python train.py --encoder_arch="xception" --model="contrastive image-text model" --dataset="short English words printed on busy colour backdrops" --train_examples=90422 --image_size=40 --crop_scale_min=0.8 --horizontal_flip=false --translate=0.12 --tokenizer="word" --vocab_size=241 --loss="softmax" --embed_dim=128 --encoder_norm="batchnorm" --encoder_activation="relu" --encoder_depths=[2, 4, 4] --encoder_kernel_size=3 --encoder_stem="deep" --encoder_widths=[96, 160, 288] --text_encoder_causal=true --text_encoder_width=128 --text_encoder_layers=12 --text_encoder_norm="rmsnorm" --text_encoder_norm_position="pre" --text_encoder_activation="quick_gelu" --text_encoder_mlp_ratio=3 --text_encoder_head_dim=64 --text_encoder_fused_qkv=false --text_encoder_bias="all" --text_encoder_qk_norm=false --text_encoder_parallel_block=false --text_encoder_inner_norm=false --text_encoder_kv_group_size=2 --text_encoder_positions="learned" --init="kaiming_normal" --residual_init="zero_last" --optimizer="adamw" --learning_rate=0.0032 --beta1=0.9 --beta2=0.99 --eps=1e-10 --max_grad_norm=1.0 --magnitude_pruning=0.7 --max_steps=6200 --batch_size=256 --epochs=17.6 --lr_schedule="cosine" --final_lr_fraction=0.01 --warmup_steps=310 --weight_decay=0.09
Rows from block 6 of the text encoder of a small contrastive image-text model, named by matrix and row number. Rows with one number belong to one neuron. Each number is 500 + 50 x the weight over its row's rms, rounded and kept within 0 to 999. All counts start at 0. Numbers have three digits each.
Before each neuron's rows are labels from the 100 texts, of 14848, where the neuron reaches its highest value: "fires on" is the input token at the peak. Only what is clearly more common there than usual is listed. The data: short English words printed on busy colour backdrops.
# fc1: MLP up (text_encoder.blocks.6.mlp.fc1.weight, 384x128), inputs 0-127
# fc2: MLP down (text_encoder.blocks.6.mlp.fc2.weight, 128x384, transposed), outputs 0-127

fires on: "park"; "rail"
fc1.335:581500500632500500582500500500579580500500572452500420500500500584500500500500500500500500500593500500380500500381500500608500500500500500500500500427500500437500500500412500500500500640500500500500558606500374500500500500500500500500500372500500411500390500500500500500598500427500500500500500500589500500500500500500500563500500500500500500500365500500406500500500715558500500500500
fc2.335:500444500319500500500500500500500500500500500500500500500500500500500500500500500500500500500545500293500500500500500500500563500552500692500500500500500500500500500595500500358500500500401437500364500500500500500500500500500500500384571500500500500500500500500559389500500500500599500500611500409550500500438500500500500500500500500610606416500500500500542500500500336439500500500500

fires on: "<end>"
fc1.40:500500500500500500500500500500500500500500500500500500576500500500500372500607585500500500429605500500500500500372500500641500500573500500500500552500500500500500500500500500652500500618500377500500500565410414500500500500567436500500500383500500500586352624500500500500500500407500500500500500500553500500500578500500413500500500500500500500500500500593411500500584642605500500500500
fc2.40:500500500262500500500500500500500500500500500500500500500500500500500500500500500500500500500545500251500500500500500500500616500500500662568500500500500500500500500500500500306500500500423500500442500500500500500500500500500500500500500500500500453500500500500500415500500500500663500500570500445500500500500500500500500500500500500535620500500500500500500500280500500500500500500500

fires on: "rail"; "bath"
fc1.250:567500500500500500500621500601500582500500500500500500500500583500500500500500500500500366393500500500380500500320558500500500406500500500500500605500500415500500584385500500500500500612500500500500500500500500500440384500652500500616500366500500500500500500407500500589583500426500500500500500500500500500500500500500440500500500500500500500500500500500412500500500500598430584500434
fc2.250:500409446500500500500500565500500500500500500500559500500500500500500500500500500500500500500581500322500500500500500500500587500569500640500500500500500500500500500500500500384500580500434410500372500500500500500500500500500500500500568500430500440500500500500592380500500500500612500434629500383500500441450500500500500500500500500616631411538500500551500500336500366500454500500559

fires on: "vase"
fc1.210:500422383500567500500599386567500612500500500500500500397500500500500500500500500408500500500500500386500500361500500500500500500500570609500435500500500554500391588500500500433500500572387500500500500500500551500500578500500500500385500500500500430500576500500500433560500435592500500500500403500500500500500500584500500584618500500500620500500427632500500500500500425500500570500500
fc2.210:423607577387400500500500500500500415601500500500429568500500500500500500500500366592419561500422540550500500500500500436439440500500500500500500424500500500500575452500500500500500500438500576500500500500500557564500572500420402500500426563601500593500500408500409500500500500500620500500428551610500500561580500457500500438500500600448416500500500449500500500500557565439500500500413

fires on: "hill"; "nut"
fc1.379:500500500541500500500573446500500500500500500500500500451500500412413412500500500500500440404500500500500551500500500426500436500611606500584500430551422500613500417500422599392500619500500432500402500440500423500453500500428500500553500385500500500500500500500552500500500435500454500373500500500566500500500500500387500500500420500595500500571500500619372500423569500500500500500450
fc2.379:500585500332500500500500500500500500500418500500500500500500500500500648500500500500500500539500500235500500559563500598349622500500500595500500500500500500500500500500500500500500500500500500635500438500500500573500500500500422500500500527500500500428600500500412500500500500500500574611500500500500369500500500500500500430500500500442500500500500500500500500389500454441545500500500

fires on: "<end>"
fc1.88:565440500500500500500570398500500500500500500500500500439500500500500500500500500500500404330429500641439500383342500500500500500572500500500500500500500500500500500500444565449500500596609500500500500500500351500409557500500409500500500404500500500500500500553500500500500500500500500433500500500580500576500500500447500592500500402500500500500500500616332500500500500500397500500413
fc2.88:500592500500500594500500421569633500500500500500464500444500500500425607440500500500500432500500500500500500500423500635411500428500574500500500500500387500500500500500399589500500380500500500684601500500500549500500500500601500500500500500500500500500500500500395500500500500500500500581500500607500500500568445500500500500500363500388420609500500500500500500532500500500500581500423

fires on: "hill"; "ink"
fc1.370:500500500500500606594500454500500500500500500607500500410591500500414500500500564500570392359500560500500500500500582500500500380500556566500500500500427500500500500439400582500500500561442500500404500500500409500454578354443500500555570357434556500500500500500500500500500500500500500500588500500586500500441500500442564500500500367443500500500385500500500546500500500500500500563431
fc2.370:500578500572434500557500408500596500500430500500412500500559500500500500500500500566500500500500500655456500500435500500500427500500500371500500417500500500500565500500500580606500500500557500500558500500589500500500629436500500500500500500500500615500444500500500500575500500500318500551437500555500500500500595500500434500500500500500447556500500442500393500598615570500544500500364

fires on: "desk"
fc1.323:500500421500562568553500408623500615500564500553500500413500500500385500500500500500500500500500500500432500500434500500570500339500590500500500500500441500562500617500500598577500500500435500638500500500588500585500500500500500500500563500439500500500573500500500410641590500602500500500550434559600500500500500500500500500500437500500500500584562583500500448500500500500435581500500
fc2.323:500500500407500416500500608391500500500500500500575500678500500500500500500402500500500500423553500391500500500500500500500500574500407500500615500500500365500500386500500500500500500500500500500442500500500500500500407500500500623500500409500500500500500500500500443500389624414551500500584500446500500500424500500500500500500614500500597421500500500567500642500500500500500500500598

fires on: "<end>"
fc1.261:584500500649430500500500500500500500401437500500500500500565500404414309500500500500415500500572500500500428500500561500550500500500439500582500500405500408500500500500417500574500500455500446500451500568500500418500500411660426585589500500437500500500500500500595500500500500500500500432575500500500500405500500449500500500500500441500563424500500441500391500500500500500500620500500
fc2.261:500561584500500500500500500500500500500500500500500500500500500500500500500500500542500500435500500639500500566436500500500420500500500368500500500500500500500581500353500500500500500610607554500625500500500399500500500500464500500592500500630500549500560500500465588437500500500456370549360500627500413615500500500500500436500500550414430544500500500500500473500500638500580500500475

fires on: "hill"; "nut"
fc1.200:500500500500443555500500446500438500500500500500500500439500500500428422500543544500551355394500500500404500500500558420569500500587588560500561426500434500572436500446386540440500500500500439553398500500500362500500558500500418500500556351500500500551500500500556500500556500500580500500500500500608405500500549500372500579545500500566500404556500500576436438500500500500500450500500
fc2.200:389579500442500500500429500500500400500500543500429500500500500500500579574500443500500500500438579394500500609608500500394500500500500564500500385500500601500500500500500500500500500500443500500500442500643500633500500500382421500450500500500500637444573427500457500500438500500500550543445500500500500500445500500500542433600500500452500500500500500442500500500500426373589454500412

fires on: "eye"; "gift"
fc1.296:559500500500500547630529432500500500500398500500500500500602500500315500555500595435500456500500500500500408500500500500568500343500586500500500598500500500500591500427500500500500423500500500561455500579500500500405595500609500500581500500433500500554406500569500422556500500605500606500500500500500500392500500500500500500574500500500500448500500500500500500500436587500500500608500
fc2.296:500500500762500500500500500500500500500500500500500500500500500500500219500500500500500500500500613500500500500500500500500500500500500349500500500500500500500500500500500500683500500500500500500500500500500585500500500500500500500500500500315500500500367500500500594500500500500500500500500500500500567500500603500500500500500500500500500500500593500500500607500500500500500500500500

fires on: "sun"; "dust"
fc1.375:500500500500443561500500500552500500500500500500500500500570500430300430500500500500440447500500561500500500404500500500500500414500560500500500500500500500586500500615448572500500500500500500424428500500500582500500568500500500500546500500500656500592500500550500424500500500571500500429500500565610500500500500500413500599500500500587599424587500500453500500316500424432500572550447
fc2.375:449622500393591500500500500500622500581500500500500500500500500590555575564500434500500500500383594500500500500500500500377500500500500500500396500603500500413500500434500500500500414500500571500570500500500500500500500500500582423500500500500500500500500424500411599500444500601428500568441500573379500500500397500584613500500500560417439568500500565500500500592446500500500500500500

fires on: "hill"; "nut"
fc1.203:500500500500500554500614500573500500500575500574500500433500500371416500500500500563500380389553500500431500500409500500500500500500500500500572500500432500585500446423413584415500588634500500500382500396500500500436500437500500500565597387500552500500500500500590500449500500500570500388500500500598500500500500500500500500500387500557500500625500500593500500500500500500500500500500
fc2.203:404500500438500500500415500500500500500500500500500500500500500500500617500500500500580500500500500322500500644632434500413500500500500589500500407500500607500500500500500500500500500406404500500500500500500500586500500500384500415500500500500500500500576500500420500500500405500500500581500500500500500500410500500500500418500500500500500500500500500385500500500418354386639415500500

fires on: "park"; "dark"
fc1.289:500431500617666500500500500500500575399500500500634500559500500500500500500500585500500500422500500500500500500419500500559500500500500500500573500438500500500500500500500500500500500619500500597500500500500423500377500500500616500593500410500500500362446602500500500500575500500500500500500500500500422500500500500432500500500500500500500500500338500500500500659500615613500560500500
fc2.289:500396429500500500500500500500404500500500500538542500500500500500500500500500500500500500500543500316500453500500451500500572500545500676500500500500500500500386500586500500396500577500393413500376500500500500500500500500500500500402554500425500458500500500500557389500500500500614542456605500391560500500433500538500500500500500500604593430550500500500549500500500341500500454500500

fires on: "girl"; "bath"
fc1.53:606500500591500500500500500500500583422500403500500500500500500500416411500500500500500500500595500694500500500500500500500500500500500500500500500500402433500500500415500500500414500569500500500586500590500423419408381431500448500582500407500500421500377500500500500500500500500500500426500500500500500500500500500500415500390500500500500500500406500576342500500500500500445625500574
fc2.53:500413440397500447500500500500500500500500500500500500500500500500500500500500500500500500500559500336500500500548500500500588500551500619500500500440500500500439500607500500397500581500430418500366500500500500500500500500500500500429560500410500439500500500500570390500500500500606500458624500373500500435457500500500500500500500500630650422500500500500500500360500368500458500500500

fires on: "lip"; "kite"
fc1.157:500500500680592568500602382500500500500500569577561409411500500500500500405500597500578500500500500675444500500355500500581500500555500500500500500500390500500579587500500500596500500615500441500500500500395423429500500500585500500500582500500500500500500500500500500500500500500500500500561500500581500500444500500500500500437500500556500500500374500500423500500500500500500500500500
fc2.157:500409441422500500500546500500500500500500500500579500500500500500500500500500500455500500500590500337500500500500500500500567500554500619500500500462500500500430500589500500409500576500435409500371500500500500462500451500500500500454571457417500436500500500500575392500500500500560500443635500376539500451432500500454500500500500465621659405500500500552500500379500383500500500500570

fires on: "city"; "full"
fc1.300:580500500500500590589500403598500500565500500562500500394500500500396439500544500500500363500500500500322500500500500500500500357500574500500500500500447500500500601500363500500596500500500500500500500444500500500428500500500416500594500500376581500500500412500550438500500500500396500500500419500595500550500500500450500500500428500500447500589500444500500500500500500446500500578426
fc2.300:500500500500500500500500500500500500235500500500500500500500500500500500500500500500500500500500500500500500500208500500500500500500500500500500500500500500500500500500500500500500500500500500500500500500500500500500796500500500500500500500500500500500500684500500500500500500500500500500500500500500500500500500500500500500500500500500500500500500500500500500500500500500500707500500

fires on: "net"; "wax"
fc1.152:624500426588613575500500500500500500391410500500500429500500500500392416500500500500500422500610500677500500427402500500500593500500500500500500500439500500500500500500500500500500500500500500500500500500500500397500500500500500500591500500500500440435500580570500500500604500500500500500632500560500500440500500500500500500500500500609599500500500500500315500500500500500500634571500
fc2.152:500460422443500460500500550500500500500500500545500500547500500500453500500500500458500500500594500354500500500500500500500593500600500595500500500421500500500455456604500500414500570500443410500370500500456500429563461500500500500463585500447500424500500500500553405500500500500581567428629500391500500438456500500500500538500500500653656442500500500544500540392500389500455500500555

fires on: "fox"; "joy"
fc1.70:599500416500500500500500500500380500500401500500584440500626598500500391500500500419500500500567500500500500500593500500500500410414500500500500500500433500412500500500500500500606500500500431567500500595500584500383500433500500500636624577500500414417500500500500500500565500500500575500563500392559500568500500500500447500500435389500500500576500500500500500500500500557500500612500
fc2.70:500500500500500500500500500500500500500500500500500500500500500500500679500500500500500500500500500500364500500500500500500500375500602500500500500500500500500500500500500610151500500500379500500500500500500500500646500500500500500500500500500500500500500500500500500500500500500500500500500500500500500500500500500500500500500500603500500500500580500500500500262500500500500500500500

fires on: "bus"
fc1.57:500500500675500500500500500573500500500452500500500434500500576500365446500500551451500500424500500500500500408336500570557500434565500500500500500500500442500500500500500500500500500500500500560500500500428500500366545500599575500500552455500500500500335500500500500578500500500500576500611500500500500448500500577500500564500500500560574500500422500500406538610500634571456564568500
fc2.57:500500466354500459500500539500500500500500500500500500500500530500500548500500500500500500500547500330500500500594466500467583500546500648500500500425500537500458500639500500422500596450422451500380500447500500500608500500500500500399529500474500461500500475500500439500500500500613580480546500405500500453445500500470500500500500500631583445542579500500500500345500366500500443500500